config.toml
model = "class-conditioned image diffusion model"
objective = "epsilon"
cond_dropout = 0.1
head_dim = 32
fused_qkv = true
inner_norm = false
width = 160
optimizer = "soap"
shampoo_beta = 0.99
precondition_frequency = 10
one_sided = false
steps = 17600
adamw_weight_decay_other_params = 0.01
Rows from block 3, named by matrix and row number. Rows with one number belong to one neuron. Each number is 128 + 32 x the weight over its row's rms, rounded and kept within 0 to 255. All counts start at 0. Numbers have three digits each. After the name is the row's rms in percent of the matrix's.
# fc1: MLP up (model.blocks.3.mlp.fc1.weight, 960x160), inputs 80-159
# fc2: MLP down (model.blocks.3.mlp.fc2.weight, 160x960, transposed), outputs 80-159
fc1.386 253:141120131126146102128153104146128128158176123143116147086128201116114129141120127121106131127128133147110192146136128138128127129125218144127084130128138255125120093128128138147173135124128090149128096166126129115139118124147128133110063124
fc2.386 114:132126047127041159194069112128118094115114122134123227154094127124133128130115131117131121129149129112128119134128139108129128117141116123129155126138170000148128108084079133103143131128139128128068131171130129154107121097124126128128181126
fc1.387 226:125145130155103104124138169128129180120136127073151085213138116141127122145128133127134060133159151153109183161132166130164129162072153121066146131133119132152000115092122120128141100149124110127125105129125125118127122120129100117126124132
fc2.387 113:130130129112123227160123133152104125175125126133125136059151164125137096106113087118094125084132080128128147076130123157129156128120102201173132125173180127073149097153123122103086131117094133103128088128129134125156134145141131133151091128
fc1.388 009:130124115124126084127135120099118104126140130131129079119132254117126113126143093172100192130223131143155131163130127104138134134149146144116124126130131131132198125130127139121100170150127142124138134116165106081127102126113129114115143131
fc2.388 019:130130105108129179119135130147137111127096128220174115148117000126129125140129129098110132127136129126122140094112126096135132123136131139129136128130126135126143140121120123127128126097169112129128196128128103129128135060179127112129134146
fc1.389 008:119120124112127199117127127162159191061159121139133135134130096132135105140114134129128141160139136111045129092109074153169148121098133124147117136212088105150137051132125136118123093080128137083127129248110077118144136126113133126128122143
fc2.389 017:169128064128141130113125125128252136149098130127120191060126133126097124118083131130120075129136132006197121144150117120096151218127052099149128131119195194137169004127127124126059129182130128127132221123127150126139153126149135128129130132
fc1.390 006:130029128123132117125132118091161132096143121103120131115141099109145140128127121138081154139137127153128131120119117127134198135172129062130132068146137142126124136146137098186124175076120112072187122086129108104081150162141129106128132130
fc2.390 011:082143044072130126091142124132130124111190113040103126197131128122026132128090128137133133124127161128115124114127146126136104152130115131153129131138139110128133113128128149149170124125147124126130171127103129137066122137169063173124122118
fc1.392 009:183127118135133136113131129127187108129123125166113134053154103068120177126116115149136106140127209122133132154136237149115109100144128133148144118131136149178121082130122107125054159128024124135130120077126224121116135127126127122127138131
fc2.392 018:122128141119180131131129128136129130114128125116122122216118125127130097143132127130134130129134135132104114124125107093130071103130132133156129126134112120121158157200114131131126131161234187000178092138111101117132129129135125208130130129
fc1.393 007:090136114129125167091135133128123132110127130137127160109130186124107073113126010126126118166139141126096132128096097139127148144130130091111130130178110100122181130137116122095126119115133124153127105123120129089132043139127100090129131235
fc2.393 012:125043108128125127132143063145142104127059122128129042101128122126127126110143120166131124132145150125132143099158107120125127134126152127137077124125129128130122128128136126132123108111128110057128255133127140124124127169114127127134134126
fc1.394 007:113067057171134161110135130114127112082139128180137126095195132126136164128126121123166129158125129000124140175145135060131141128103128132116131184197147131173117136092136125129119183135136091054127146129156124194144193134139141126109128082
fc2.394 011:141136115129130127125140132124164128130124184138115187132146127128120122147123128139094235138102132255124131166129076126150087123084152126108126130033131094148127134130128123086062128144126242133149135130141131120135083105124131127118134138
fc1.395 168:140128148112089127128129130096088120074077128123097127135128129120144130127131150102137152179113144127116122128146111195138100129181123121155107132121044128128152129124032102124097125128124134112128114138095134154178128159094083091128130143
fc2.395 181:127117101132143129129131128141159113134217131127125128124119128131126170130127127157128153144148135126128123172097105127146137127094130134077129108134127105128127125117134129148141128087129132149123128133173095091128116158080176197130128000
fc1.396 007:079127121165110128122108111129124103080122140129119134104117160110117000157125125093125086128200130119136133175130057115122126138216141153138141131212127067137126113039131152147138069149120131143173209130088108103123099135158132119125078115
fc2.396 014:131196147146125102124125127128129111148152127125157139131102127088126148135131124167126131092128050125127154126104129116123136128089119133108133131112131177133224125133131088127123124063126131129139117125154150128143084130125130000128255133
fc1.397 224:147129116113128115143128126129153132102122128127130131129106117152127128129128127129128136134125125133136141129137123160132126128138126129149113128135128091137130109114123129166238125130138116127115128138141128074123022128120131118127126136
fc2.397 315:128085130146122107125130128145190097144124128140150093089118116122133128127126132126128125128130082128122116174105128135128136128132096103093128042131131127130132123150137150251136130127105145128125110132129114165147091133116145140000135136
fc1.398 009:139127155130156118136117104100136099145136135057128131070135130157142125125128129135130148149114143126249148166114117126127124150116125117160110130106119113106228114112169087131124129167134181140133151085142147120125220124112132043144125140
fc2.398 019:095063119152127140107213067130116161128125132131117109128234081133128086134069117136106129129080255141134142127096074150108113113136124126130128136069134126127099133112129127122113101126137242108098011118148054129128166122126125128128122127
fc1.399 006:131152136108132079125062169189121021085148125088087109126120137136058134136126120101102153133125116136087093127126129158093184123146129094082188104162226143169092041132118122133124125014126123139115141158112151140128143137169130178100064113
fc2.399 012:133114139130071129073192042141155127119000124154115133138130184130119133099133095125122145125128137125122114082124041095130104170183139131130126129136121106177124127130067097120131000211133178127158132129139125113095105125129174143116227122
fc1.400 196:105147093128127149119134129127140143123128128140124135076109130143128141124128138106126125086117147137128142140128145128138156117167101128085195128148022127133126116189111132098127125134128129111108141134121130094129152088132245122068120079
fc2.400 115:135120127093098128189123132135123121128136092130094128118130184099155126112120085129128125128125066118123105123127132119138128126121127189128120127127127132129153122097114125176088113128132121077139132124126125162175113182151129133071130124
fc1.402 189:122122169116148189128128118137136156181122128098089134123170087128143039165071088156035079112084114124097079072154115066119122132105142114136063126086126113153125173117125121120166147130188127105175172160135137113126104094119170158122128142
fc2.402 126:136136125149160128071155111128135126104143126136124121140110146180118189181167154036173170110184158119134209156137054155127129129130082130168157124224129127138128074142128130087105135127088108157111073115127112130127129158127075100120102141
fc1.403 232:146127125148127111124131140141126106123119128132127208085123105149132109135127124129113135129129155127128134136176128101127143204129096131128110086145128128114128132129126145099105116128129127082143126204161126085125137136117120165136147126
fc2.403 110:180132112107103138126128129128129128208142139120169103130127130129186128131108128150123122133143131132128122111109117127161182100090117120124174154125173079127134127133124128141113153165128135122135126228117126128103143149112153169136106122
fc1.404 124:128079128128114122080128128176131127093133167140128128161127148121111170128128116129128123132093133125120167127143134107144128128044128130128128126126109119133161126125129131061086141255125129131138125128135132125168127141129109172155128193
fc2.404 198:127188131128113134110130113183095143123126107124128125173076127126145108101127135126114142123133130124141066125125106130128117118255124156135113083127114173159129127117124129000112122057152105127128128128128128144182111110124125134129110127
fc1.405 007:116135114123146130131136137138047128124138132126146119130205139131128070137122103215124134132118128025122136135128108125146047117124121125125102250118107113115000105135131129122105255141060117147132085104133087110130118125089122121129150139
fc2.405 017:146090128113133127127125127136120135255067120126136127092109130122127128158136132108129105134170161125132139124112121114142116131124126137170100104152120166121145096009113129135175125126133132129127117129174137129127071084115133130119186146
fc1.406 045:142155130127120133125129149088125125134126127125128139136144178065100105117132107143132065193129123134125116158132185136149127129031136142092127133126147137131139140119152132123149128195120134138129125130080141112058000125090151140127087099
fc2.406 056:139135099130151130130121125128098163110129120153133139107127128165118231122030073130067126162118132127104104127129090127135146130128106094132147161130035141155127115134127119101118119080181140100064133128147140125108177109129134049133129128
fc1.407 007:100131178102124120118135045083109089124171125126120132117115138137136167113134113129146054145064126144129161084124122152139102137126000152108121126125129135163152173123162132153175128129070175127114153122239120124133116132183134132127156121
fc2.407 012:115071132133119181157128126129188083129127142119137135114201131114121120150255134100144146138137137032128131149047143202169127121112149080174105128121182117119056106130138160130150154143212147042128108152089045113140126089131124115127131152
fc1.408 012:144141115126127160107124126158053129129120130139082072177055163167124181200167133123194167120116124129132146123133098029123127095122134108133161225158128127130202131005099128136114104078156108125128161125114121110163104073145132144126124074
fc2.408 019:126122246132130058162154131116126131128225121140152231153125101108060111128109134134082077125130125139130115046106094181126137124128128142160198124219129173152127125129130142132110086125143127177203128128114125138129131147123154170123131129
fc1.409 011:126118125123134123115135139126129092137128127128130135106088118135087115126128172133148124132126114131097141129184110106130131128206126124135116125015129114211137105064128070095127143165125127120141130128120152103126121130127085121126111119
fc2.409 021:167055165127140064142100127139131105140137135128192076124109133200154121150157153119121177113129087001131123104128128101159129143115136124207128127156129137129129138129156128161138129073126104130188129126011118117126128102137152134128131129
fc1.410 010:132126128149136132120132093177133155154118122115106132125127109146132132132125129135188089107104131217188162146122194123162126179112108119124147132125097126115068126129125132123137124185127109231112117002140131157126107162126113111136151101
fc2.410 015:122174188127130120127148102119130075155110126190196151134103107158137123129126153123116041119122135232170102168140119156105123144180159135127123144109130099134126162156142128183126087127074138051133063129086128132154132125108206209129065120
fc1.411 007:163113090125096142122173131104124111133104128149126143123171163126124127134120106063111128159148096105123118150133134155140122118202144149136095255115143130111144131171133104129112124153128060139132195128038126126100000131120188121120127049
fc2.411 010:122211138124126128135126127118090130130127130129255154130155067127126135135128131160120129071128127164107119049121216150132158140125131130053211126118123172128132126132061116127110120129132123129126243127128155119121072122094113137134025125
fc1.412 130:127117128180215112116110080125138126117088113043158128081117121138126127128128164112087153126141255074156127112108126132137135216146163113128118128128000127124155127107123138128131202136034144165190175099133177121127133095152128090122084094
fc2.412 224:116101159122130109121135127130126143129137126124128157160113124131129128222146129126159129109124043168113129120123126128098149097148114105161129127078144135122143127128096114123126081123175142090101126166128120105124141116128096143131130134
fc1.413 005:137071073095133122137129150090112120082128135137135120165117128110130127142129132255129179046091128114142132188127145117134132118045136131128102129119135126136131137231125128192116122130124112155142146099135138172124098136127137140125131091
fc2.413 013:135239129126100127130131096125129110130129127133151204207133127036128125131126129119142125051129135129132092116129197114135133135130021128128130123129129156115101130121126130115080116085130118144126084127128133255134128126098133125125114136
fc1.414 138:115101149143049180134129127131145115084160116069116126102065126134108131158133108173128154127114128168129128143134081124107127067168162080161143130209155126142079114051120062143135123128036138031089121127093105128177116147087128129128129130
fc2.414 150:136109130170228024121131128124127127136128136134134128124177185128082128127128124121191128159066127104131128124145128126123186151114048131120130133112101154098160132143129128160056150128179128225153135138131127093130123117132138134128113135
fc1.415 008:132108145124129129102128143131111128146162121125133120114238074116145109136114061128112083135176131098129119122122027170145131147113069162121117169202098160004092097151143141127144109132144199123123121137125109160130129248093118110111138134
fc2.415 016:142083129128130131116056060116221075178117141222097122066143129129142129121053129128141112127165137135074178233132133121133076122110172145119181120098132119114132077079094118121130118145125119076128241127125095090133128142132148137133131130
fc1.416 007:106137053133134098126132092204125132127123139155122090137179120124125120126132121152134127124130157034136123206160160138130096100123115123129096137126134127186131145066120175128000183127155113116105130144147124123134150122128129109133236131
fc2.416 015:216145133132131124126134128126118052128161127126125126135130114128144134132230124060115130119126079125128156124177124132114234128117138095112122120122154120132123090121074129122140123053175096106131129130120126131121099135131130108127126133
fc1.417 147:128128128120128100255127183147115133150129134156128125029119129136173151135124114106119149137130104147120128128118134125081129158075128118104128122135127128133093103123134145120202142130141150113128128150121170131093078165136157123119119126
fc2.417 171:126112143125135134029125099125220125129131209130123082163127125167081130110127141125094132112113126130128130126137162088187125136132148138130120108127138136128122129119128075246092128116132093123126178120142088127193090047133087129146129129
fc1.418 007:120095076138114201129135133128087104133140126132109129129106162126092134124128132110157124133150126116112123120069129186119128123134115122130231094153137116101136135128126147129109082109128131255177244127111111177150100126131131137152127110
fc2.418 016:129134129133134137134255132110151128104134102046081153132207163126127128100127005189137080147125130127134122134126153124129094077126156127102123146135127132126127088094125107123133128130136139000128123126126132124113137156058130129132097129
fc1.419 009:155139157142124105128118148129129082152129150134132143115116134154100108161132130131136141094128130130144119108126122135000127126125131136071126097049157104051255095126123122109104107101143149106108108124073142116136127132128124107136143128
fc2.419 013:123128111125080127159154125126128131129126128124174209124134086150128123121118081128068123093046129127132110137128161136150129194132122128166160135120044069165128139148128155108132159126141179114125127128123129092127089171117000135092122132
fc1.420 125:114127130127126164128131133165128138099231128077194082051160127070195150177142129133126128166155129124117188128128127170160128194128170128103077118162077124122130088126120127160120183133125133157155127092135163075062093097132076168134129128
fc2.420 183:141124133136125128156150106127128135126077127161098070114129128161049115182128116126126176134139181127136051112123128090053124078109150108132127127096158167175115120106124133109128097034128116128122110139126128185119161124128139128128133120
fc1.421 007:082131077144141242119142143137119124106134116121132043132132132164155131125127123225158135134171124124109128123141156115137123131154117115124138103151146127123066129099127113127139162129121121125126073067116234129123135120134138106115110128
fc2.421 016:182102195128131137097169126126121124155119156127126127128160038090128130200210128199132114135080129194127127149089144136123138137132134137123118138128143140126203114167162132111090072129134129162129000127129127144091128129125129154110120130
fc1.422 008:129118109136126123127125132135124210121083137179124129118081161152056141168118130133125153149126130128116155176102137208119173129093135119158161126139074110119129120177125136125014148203120128136092124115139126086139148112126102092146153152
fc2.422 015:133217149127132135128130133130129122163120130160120127072130100124112043126143092125089126135127136147234119134177119128125127123125167099129195129127128123131134122130139118124037128123126145123142111128128186128094152177109127129145127111
fc1.423 007:139130106128130125156091125219140163127230106125119136195164117119129083116134104151123145101115123101127130119127092102120174180120144123120133159131101129108119141127128146129129122157131062152091120151153053108109000124126120156056152100
fc2.423 015:107122124107052143159204128129214124128043161132121244127151140144120161133129122116140129126116130127138170115126128123127105124135133123157117138128129169122169152122136128118235121138127127098129134132128181129158143112134253132144124124
fc1.425 268:121168128098129156134128111128056128111128128132224120142134077131168157128128128138136128186091122148155124128129082122129128085086122110162094130153113189120118119000128153143108145127186139135086149128128117127127133079172135108127118123
fc2.425 107:117172070115093140127128139128123143128147129085023154138131128128159113145156129062106138120141122111122085131133135139128138129097131127125120135110135120183127133236073112125128139140136108127135067133110137135134127123130128079137124136
fc1.426 179:124127124154119089128163149114130153105146127126137144175131137104128108120131129127151172182163089149212255077120129117121093208106114132025162134117118152116137153128122126144126154128115128128120077128134125130152115128128104152128121128
fc2.426 146:141128119117120137128109128145122130127128129158125129085122146193127113135126176127077038106157128117000104139123128173131127114138124128208130111124127105125121129111128167091113073079168168123155132128127194128128128102142129079138131144
fc1.427 180:132102102131128132127139097183123119136090143124128176155231127128137143099103107149112134154089122130117128119173118117128122129100128133044150158162142089122181123118152146123104094128139118091128132116131156120171085134000128089147184179
fc2.427 136:131164130160097182128129159118144126075137127129179130126062122125152131097180128143128155115119187126128179142083101145172129177127154126219119019102125112134116127140112128041148129139138128134180130123128115124160129127131120124123120220
fc1.428 007:098172133131169205098123129125100137141138122110050134187129123141139110123138103142136139124128132098137087107124158121155130079134128073132122133130131056116168110116123121078106123121121114123132138166140145117147002255142100115121131168
fc2.428 014:122130143129090127132128092126129093093106198128183103120121178127211127178151168125117131117123100072126122124131200180005252127128140191096118134168145122130029126136127134131127125131126109118127209124128060130110125123129121130107118114
fc1.429 005:117115095111127131109128138124135135129124128196142087163216186111127131116132090128123120140113166141118138128145105079129207165119133126115221127145118139125129128127127137131150152157134124201120127128115152132104068089123125251134133139
fc2.429 011:090000117127134216126116130126127129135128087140138129126129099129187130104103228092126128037140140103126136124131104090128123104117131120127129132121117130116224128121117129152128126108131127115082130124129118101122111125138129081136123131
fc1.430 155:079160124096111108128110145121202128128122138136141116108126124185103130191115113188145174209128121139128184134157076086102118119137118211146148128125099171131112180143128125143128090161128137134119140126062128128144131152097101106129106107
fc2.430 143:203105074102131163133128172078105124154115154104127114066178116128123096152128141096123090127129128123129130115130116104180130123093127099128101130164128102125128084171181123012103128128122107115120050129198128093102111142211181210129128139
fc1.433 007:155124135138128121130110119128135131159126155131130130081126125134099100152126179067119099083142098084157116152113126145124097124123106199143067191050094030127181115067136127124123140105135127147132121135096131122145149137127169106131133119
fc2.433 011:120201010128122159130127155124115132134127128124181135127123093159127133135074127128127141130125122255122116111122055116120161130128128125119129136126172128135033041119125128128070091122130141126109130129127170125127123106126130150103126129
fc1.434 007:136112130134123106122194117138109116152120109137131138130133031145124110119130119114131133113128128135119131115119038128128116169134127101115127128130112124123101130087135000126168138126125099112125065133118083125123131111101081064122109142
fc2.434 014:129141137000120107125000130139161129130159001127148149137242102076129105144131129139156132137066169130088176123059131009127148129123066124102101119124138132120134111131134156150127132122102125128129109126127124128150130132172249128131099105
fc1.435 121:127128118128255140128124127121127128128130128146139133130128138133129127114128119136122126092159123136120117128137125128145098176129128148126129128129211124129126129137133064124135128129170126152122130127130108128128127165183128129129128077
fc2.435 375:130152125116068118081123123128129128127129128127162146109117137128138115128135129129129128128107152127127142086127127107128130131118137128132134128120127120129129133134128128125132124120149146128145128092141129128122136128107073128145128163
fc1.436 008:096255130153130111116110049123130127139135133115117126130155157146114112130149117074126130121133119141157107120148107066133126086078186135139118120135142091123111119086137124127154064156140204117089229145127108094163102158117149126126134132
fc2.436 011:193121131138109131128125138121137097113103119149136140122143136218224124121124127152080132124123148135127163163121131131052131234131128144128180129128123125131124159116143185111044128127128138124132110143148144134117000154140119127136230130
fc1.437 007:126225138129131118121122125167178163135133126077170136144103146167149127096125161141131155114110125123127127150148229122025119124179154189156142124134153189122143073086146132129126139106149124190072128132166133134125097126127126160115130128
fc2.437 017:047149128123113068132172142157131100159106186141157154220152128128101150126119127121131127129139147198139131147092130152186125126127134100124133136135199108125137126127098147154127105124150131117128112117040131140129025139137153122102128121
fc1.438 011:082149131126115096126129147125127174149128137101128110137125155123121133160120133121099160092131044141146110141134127145142195145122176081130114114098132112077209123203128141128169133132149148092129147218133120078129120145127141014134130124
fc2.438 023:135141115142064086185135128111225000131000129159134130136166126138135105118131101128097144094127139126130136120129101129134129228107089102123127127118188125148059147042100128132102121099094135127128142122189121114157062129128123185131137119
fc1.439 007:139124136157134069136174122146129138144126132124123119117130218061108185120135129137150119045125113152150126136135175116166126127113071153136138115116172117124127243134107146155123118117113129138125124130075136108166137122108116109160226115
fc2.439 013:200136180133131222142124125113114127125135126128118137132123125130171127130125098110152090125122179061170135128115124138171187138137114128127255127106124114090101130129000129126088150119188124209116129134126141255132098123128163128113108127
fc1.441 007:155113132106130090148070128091136252127076134127131139099143125138140147129126116132127132129130125150107159143124127147128138210133134119118144102128010123123119120137113126096093131127162132130131126127127124000126109106093125111135129141
fc2.441 012:123033112128127172107123126121182121129069116105198171118181125124126131126130129113118119125167125077125131111150133065129123138129130154161000131118154083145136125129129133112207143147117122134109181125107131116093126129190127127137076125
fc1.442 008:126097102133134064126116142144110158129112133127124135131120124100120141098121131128156075094121124141167165142133177129137133099110125148036208082128108122109120163101134128137128132126141008186167147112129110124052131129131135128128130129
fc2.442 013:133126127136129190158127129099199132129171129166088160125133107128131235126135131123121114124135153128034131139130115159130128127090129125177132125131187119136125090130130167129168217115120124118002080108120143155123143141129131133131112127
fc1.443 006:170074118130125049112107069122149123170128113207156125132118090156121105126111087056122125082129131120093113086134124119106118099140115163121183121132181254132193141150150127140127085073119095133127125114130165138145130128109115184097142095
fc2.443 015:139225123130116129124132097127130125077135120081168091125124136000125144113129098129134114156126126114126173188130145142127124135130170127128155137129112123125105133132135125124128150113186139127000119127136143126114128185128123176125172135
fc1.444 006:129122178130155116103195130138096250126136130132124127194151102094113150127126115127157077142124127193115142128131077129125128146163125119129124117108123125129108255186126110124121135150127153132156091132120130145153109131129189132138151152
fc2.444 011:189090073163127132144000131136129134135130132061127129130102148131233136128129144075136173135084120113049104197131118135136137147128077134136128124126246144123101074209106185129144126133243046129124126126218079135150125126062123146128080127
fc1.446 162:126189000056110118162164091127185105126079128120128100108103170163101084113163169132158128131143112135135162137122129127157114112099128129136169097134122179132098101105118129128138177097145149137183120127128128125128152149128113191138195135
fc2.446 143:128047255128128124126130141128102128134132119155125221130118121088126168128132128137082226070113163079128127109124140108129151187176131141116113127080130128142126196163205167134114163128125121090030128226128126158117120129130127101129063125
fc1.450 015:119157140131134118120125131113154121139130128134119125115130125179143112123128117084122129136111133124129132126137119128176085131131149093137130215131087135165212121129142123104160128113149110180116129206201115073132180106066096113127158153
fc2.450 035:134114127138106119132133071125109112122099169162158096096133129122102127165165195133117150174120117124153130101127128133067128175154127129112104130130130138129000128137122113141145128120126146100128132130125108127139127108140188148125150127
fc1.451 006:086118171088137128122120144165124137121129129132091147132120118124134168127126130155138176131128132088005132135121126134154134108094129127000114118146080130132126130153130150128116125124132128132114089097127098147136147129127127147106128127
fc2.451 014:118162131119104120158133149133139107128128137106129116128123248136128108105127128120136151128198107080202128128130146130126125129170101000128115139127180184129122074129162127096109129127128125128156128111128126155159128130112136154115163125
fc1.452 261:116165128102128145150109152117123155131110126149128137102116148150099155128128173122128128128127195119105131140003096143155133113177128137167157078129135128110096129128138127128135078127132139134144130114126127168145133128189173102128221126
fc2.452 130:133122074146126132170104132136141128115132101130144135123134121164128128129153157126144128133138123127146062125233131183128127129108074120137128019106072109132120149140102098110099115174147094128147106238136140107158128128093128128145131129
fc1.453 172:125106128100101096105088121129164101128165142103070127090127129144175173127132127133126110179128130127148121150128128111124131173113160119138081082118128114119155103131152187141153076126168128117133129092112159045143133113151128186113128134
fc2.453 117:112187142138124123123128118139127153129118165123162108126114113109122141037128129151142138072125167146128131120113144124158135141129110114125190103129169127128130149211133130146068131073124036125129152129171054156110110129140114098172139135
fc1.454 254:128130131148077125084139142145132146114128128151129122133178085108128151122139181112128174100142108129152130131128096132184143128054069127115115126123131131124177129021136131128138123128135122129116114144128151129119111150136123154128188091
fc2.454 092:137085128175231136160122126129119124136133109102174136147113147128105146128127041161175126128074124127128128122096118125123128161156126123108138133149134134130128128178134120127130141130128123129124128118130126104136181128170129114123045102
fc1.455 005:127122143121109146082128173134125134132173123118127150166026121196106124093124126134136118078091137117077134128130125197136134098231066133120144109189129145133164095128110130128123131130131104141132127131090237144128100126139087130169139108
fc2.455 009:124114131128133132141120118110116124214124120139173126130126038117135122020129192064144125131146095128127130148190094135145160128128163109122134145135133099147108123118125123127112125137125089128131136132150090108127126125122103195076220117
fc1.456 006:130136092080131117133109152076111063121143133124103138190255143111125022142125135191064143134154138122130118132127118093128119142132110121077129124133115144134160097118116161091100148094117134129110126166127119083135061127113125125198125123
fc2.456 014:126138133143089133146147129125140129134132129152133136135199113243150123136124133130128160018114135019180105113115145143133118126129117131115136118145149086119132122080125081140129115135095150129129207132134109149130081128169124144099114123
fc1.457 007:118124134177127129043098027140127129159134131124163124169086125000112128113126029195128103059118133137145136165177130141133123131154122128130148245164127114157129127121127159092099123126129159128115152112156111125119090148127147163124124099
fc2.457 012:117073134117128127121122138122093127121131137116128167127155121162125205054124116103110244126125122239128123124107104108127123126146179133031120131000230131142125126131111126118104132124126108126104125140134133090137131141061160128129138186
fc1.458 005:139125121110123134097141132004135111100126126179129125123130092133146161110124132125118145128121122117128117152149228154127127122205130105122175154133127126119183084163112125128081131167110128159125127177142132103121038100128058165123126088
fc2.458 009:130144150066161129154123129126216093168130127125134199129183092136106136135137000119134122132101136131127104032127111049253128127125102113119131115132121123127140195140120187187134179130142139129128152134126127126129132141153131090115138126
fc1.461 007:129141123140137144133129104185128132136124127129104133203097061071126127085126130145127142232137121126115117135095001110112229182167132102196223117168070119123147127126150142128102119125142129126170147148143126126123165113155127121153119144
fc2.461 013:128121124149165103160184178102149028123140144154076108133138247164110185160210125117133131113094126079129149129128104131105128122131126110124114153135187126133128145130110173169165115143118127146126087136137132120148134127132132100126135090
fc1.462 007:121139121117129123138156149148255128145128133088141132125127133211136112132128132127110200128134127096105129068091123147168068120124124150117127131122130138138124118130165078132110118143138121135113147193148091170107150189111132140154125142
fc2.462 011:125171062229183155090127173123118127123156092136100129131128092128007127131098152141108021106185182100160133116107126072128131084125129138123133128131125216137130124132029063127134128132094127128130127117117142195131127145130134118131128129
fc1.463 270:121143127129144150199120131120026125078112128135128128184117131140128137115130134129129111140150117131140128030093170177143152123059129171110079127063154089121125124120160138148144084128122126130095075132128168009143059083120135163133198128
fc2.463 160:168128169132130128197098131122113118127128088128128120131127178132128108096159110038178127133105112146128085081147131130129127125124096080137128134164154127127143127128131123121074125128124107123131134104142082156112145128207098132128135111
fc1.464 005:143076123128127138130110109188131151137129112126125127170200126135127092110082121139123119154122136107105138119131122156115122204160131136193158193111126129128125128111126144115087238149101166128141126138000102119111135128140132144084149124
fc2.464 013:127083098125120127122132128107106132148085133129123152036127127211141129115127128107138134124127124124128151135134131108132051129132133132187125132127120138131126100117126130207129114127255128127119130149127126070129125128111112118124142128
fc1.465 022:113137146127130188125176101240049109151096114127125126160114141171129150120130135105129167121128141128121115135129121132153177128158131128133133159131133129162181129135145113112129125106134128173145255111084116143157086057116146122132078007
fc2.465 041:174126095129121128128119195121150131216255121126130180129183129124114128091153114128129000111103128167137125126129129159115121141143096128146136144150152210128145130100125110093119127138128121000134127127127142174134167133130123096127134130
fc1.466 009:124095129128128153124119147096175137129133159160123144131034146135113068136129127123110120129125163140062122132128043140085241198126132133137136128129080035203149110130122133129117129124104135083129129131168132072133094131129125127139131203
fc2.466 013:093124106138128205131125127129149118130130136130088131106167128126126107129130126124126122116073107119132128102127121145121126130127102130112090127142172154128113097206139148199126120119131055132121120116133132120140126158136129144142127098
fc1.467 061:139100130128109190126122120146119148130148168087146159159000139169126087154125067107128102124198163122134126154102128151091127155129099203114149129163168111171119091128117148146130116100130125144126211147131116132172165186129116122119062177
fc2.467 087:120116152167143078152161075128167131110133129139121112129255128080104130101141190106134128090162114129100105127108129100141122055192130130133129116121124151145117120111129133098128128145106128098136116129111068118112144029143128125130178129
fc1.468 009:138124144139147126102171132122084129129138078169110119137157128245146117118133126161141138122173188150143134133047103145115133127137119092225198107145136153134148120134064122091126131135126121129162133215116137142128133125065118148130114144
fc2.468 017:120114113131118202104101133142142158161136128125183129132129076040125123153133237129135126130183151159125086165055159133065133131134133209131127129118154124120144123121128128128150004184129049129108129128127125129134147123121128114135119119
fc1.469 009:129121119182126025097162124123070129139116116122131108115072198131134077135134098107099129105171133100111138124131126130125130134030156127146202121098138114104131131109115134126129128122130082035119109132127114056166180135125114136189128113
fc2.469 018:122120136104118129145128139134193130099131085126121122128149077129131121127140153128129129121182099122062130123107084127139158146125090139131125133127126122128174066089132155111110129122128127125027152126124125105129123128163124149131130131
fc1.470 162:142129128118133092129128123128058120127124128123146143137082126126078104201084133081128122093154126114156088205150105083135104130135128123126126145123145119156127149143056125132213135128129091130132130153129116129128152127118251121137161110
fc2.470 166:126141150121153127151133139125134128157124095138124128100118105139230115157188139071140101129132121128107128109103127126130175136127145133128083133143115120124109116122163128022109107105128106091128135128168128137128127128128128128000128127
fc1.471 007:131045114147128083124106013094144129155114129113129164138137123148121153145128134140127126080156131110161168167129142142057138127137042175118127125108120105157176103106105184112146113118117136082133126112115074078138037023131102098121133139
fc2.471 012:130138130131125190134140139127138129096124126110071191118117145127135124129162096127133160126144080131110126128113125140158125114039106152146131165122131121124138110161145132091122089132130096138145129130133255117111123140156123085104127119
fc1.473 007:107139119167130138127134099114128041131135142180087094133116127047135125129137152120156129126158140147125097126126027074123123097125123123123231155126125130107225143080129073128140120193255147085113184136033128134129126083130116147136123138
fc2.473 013:167127129130214128169188234123140130119129126153213136127127118135128127117127128128126128103127200046138136125155105129066137126128135127133129147130130174132128130057163069129127089104111160133113127126138252132127035131126123159126136116
fc1.475 008:147084006125127135128126115125124127110087142167122124070138152167121095191133155172129089127126153144133094159130145123180094131116125163119125122155132099166128131187151133125137125131148150205152148125125162133143122132126146053127139155
fc2.475 015:157166218131131135129110110124125134123130116000133128151167102078128108094123070136109127125147119127255147112128123126005124131127156135125129133126134049129128124116123080150101126126121114092131122131130050234134139124129104120122123129
fc1.477 013:144153133128121141134038159136160108180129130126129123165235131121112138156137128130153131098120107140131148115112125124108124123170134122116084133112129154123117171057126128137100119095134136117120141123024182186138000132134130139125136102
fc2.477 025:121144165130092136123165090132127128187137126135128145107159131124163127126099086127138104129037151147128121131116136146146178122139126129124222124133095161130127122191129122141128129129137143255115044129134139213126157182107130117121126119
fc1.478 010:047133126122128184081151150117124132128126130166127101143137184110065148194128090142128136127109173130125129146157127093142127107146135130131134157053128129123115118143128122122078077160117122029109113093116158103148075131153140163144133127
fc2.478 014:184107178121132096135108131133138133116128110132162127129128127173136126092189165126075090125129065129082088054170081068171139143126125126135133071126127186168111125136145124121072213123124113129138128127136105132132134126082046142120125167
fc1.479 006:121129123129121122128127099142137135130131134131126133116123126124067198134123124130127176137079124137132076182155125126132131128126129129148100134026141125113153137167169126132130169156138143117109133130141123014123131125127170115132150129
fc2.479 012:128222134127140129083128128122122133124093138120144124130214146143128132128215114141106255126124064120129194067114110157131123131129139123134165119125127047136022128130131094129126000120142089124125107127132133112105135125107111127134122123
fc1.480 005:128098128146124123119128126028138109123122131136127118078129120127130138133111118124084125168081124118126136117255132137149102065141138115149129195110130070127138103128144117149124150137113155119119130110144118140131132194135131105150122121
fc2.480 012:113117130111131227102114138123136114118137129129094125130132121143141126119123229131121197131127255132136155127124141129129078163128120131128136127130138124117129134106125124150128127143132115127124200125091162122101120000120130126110116131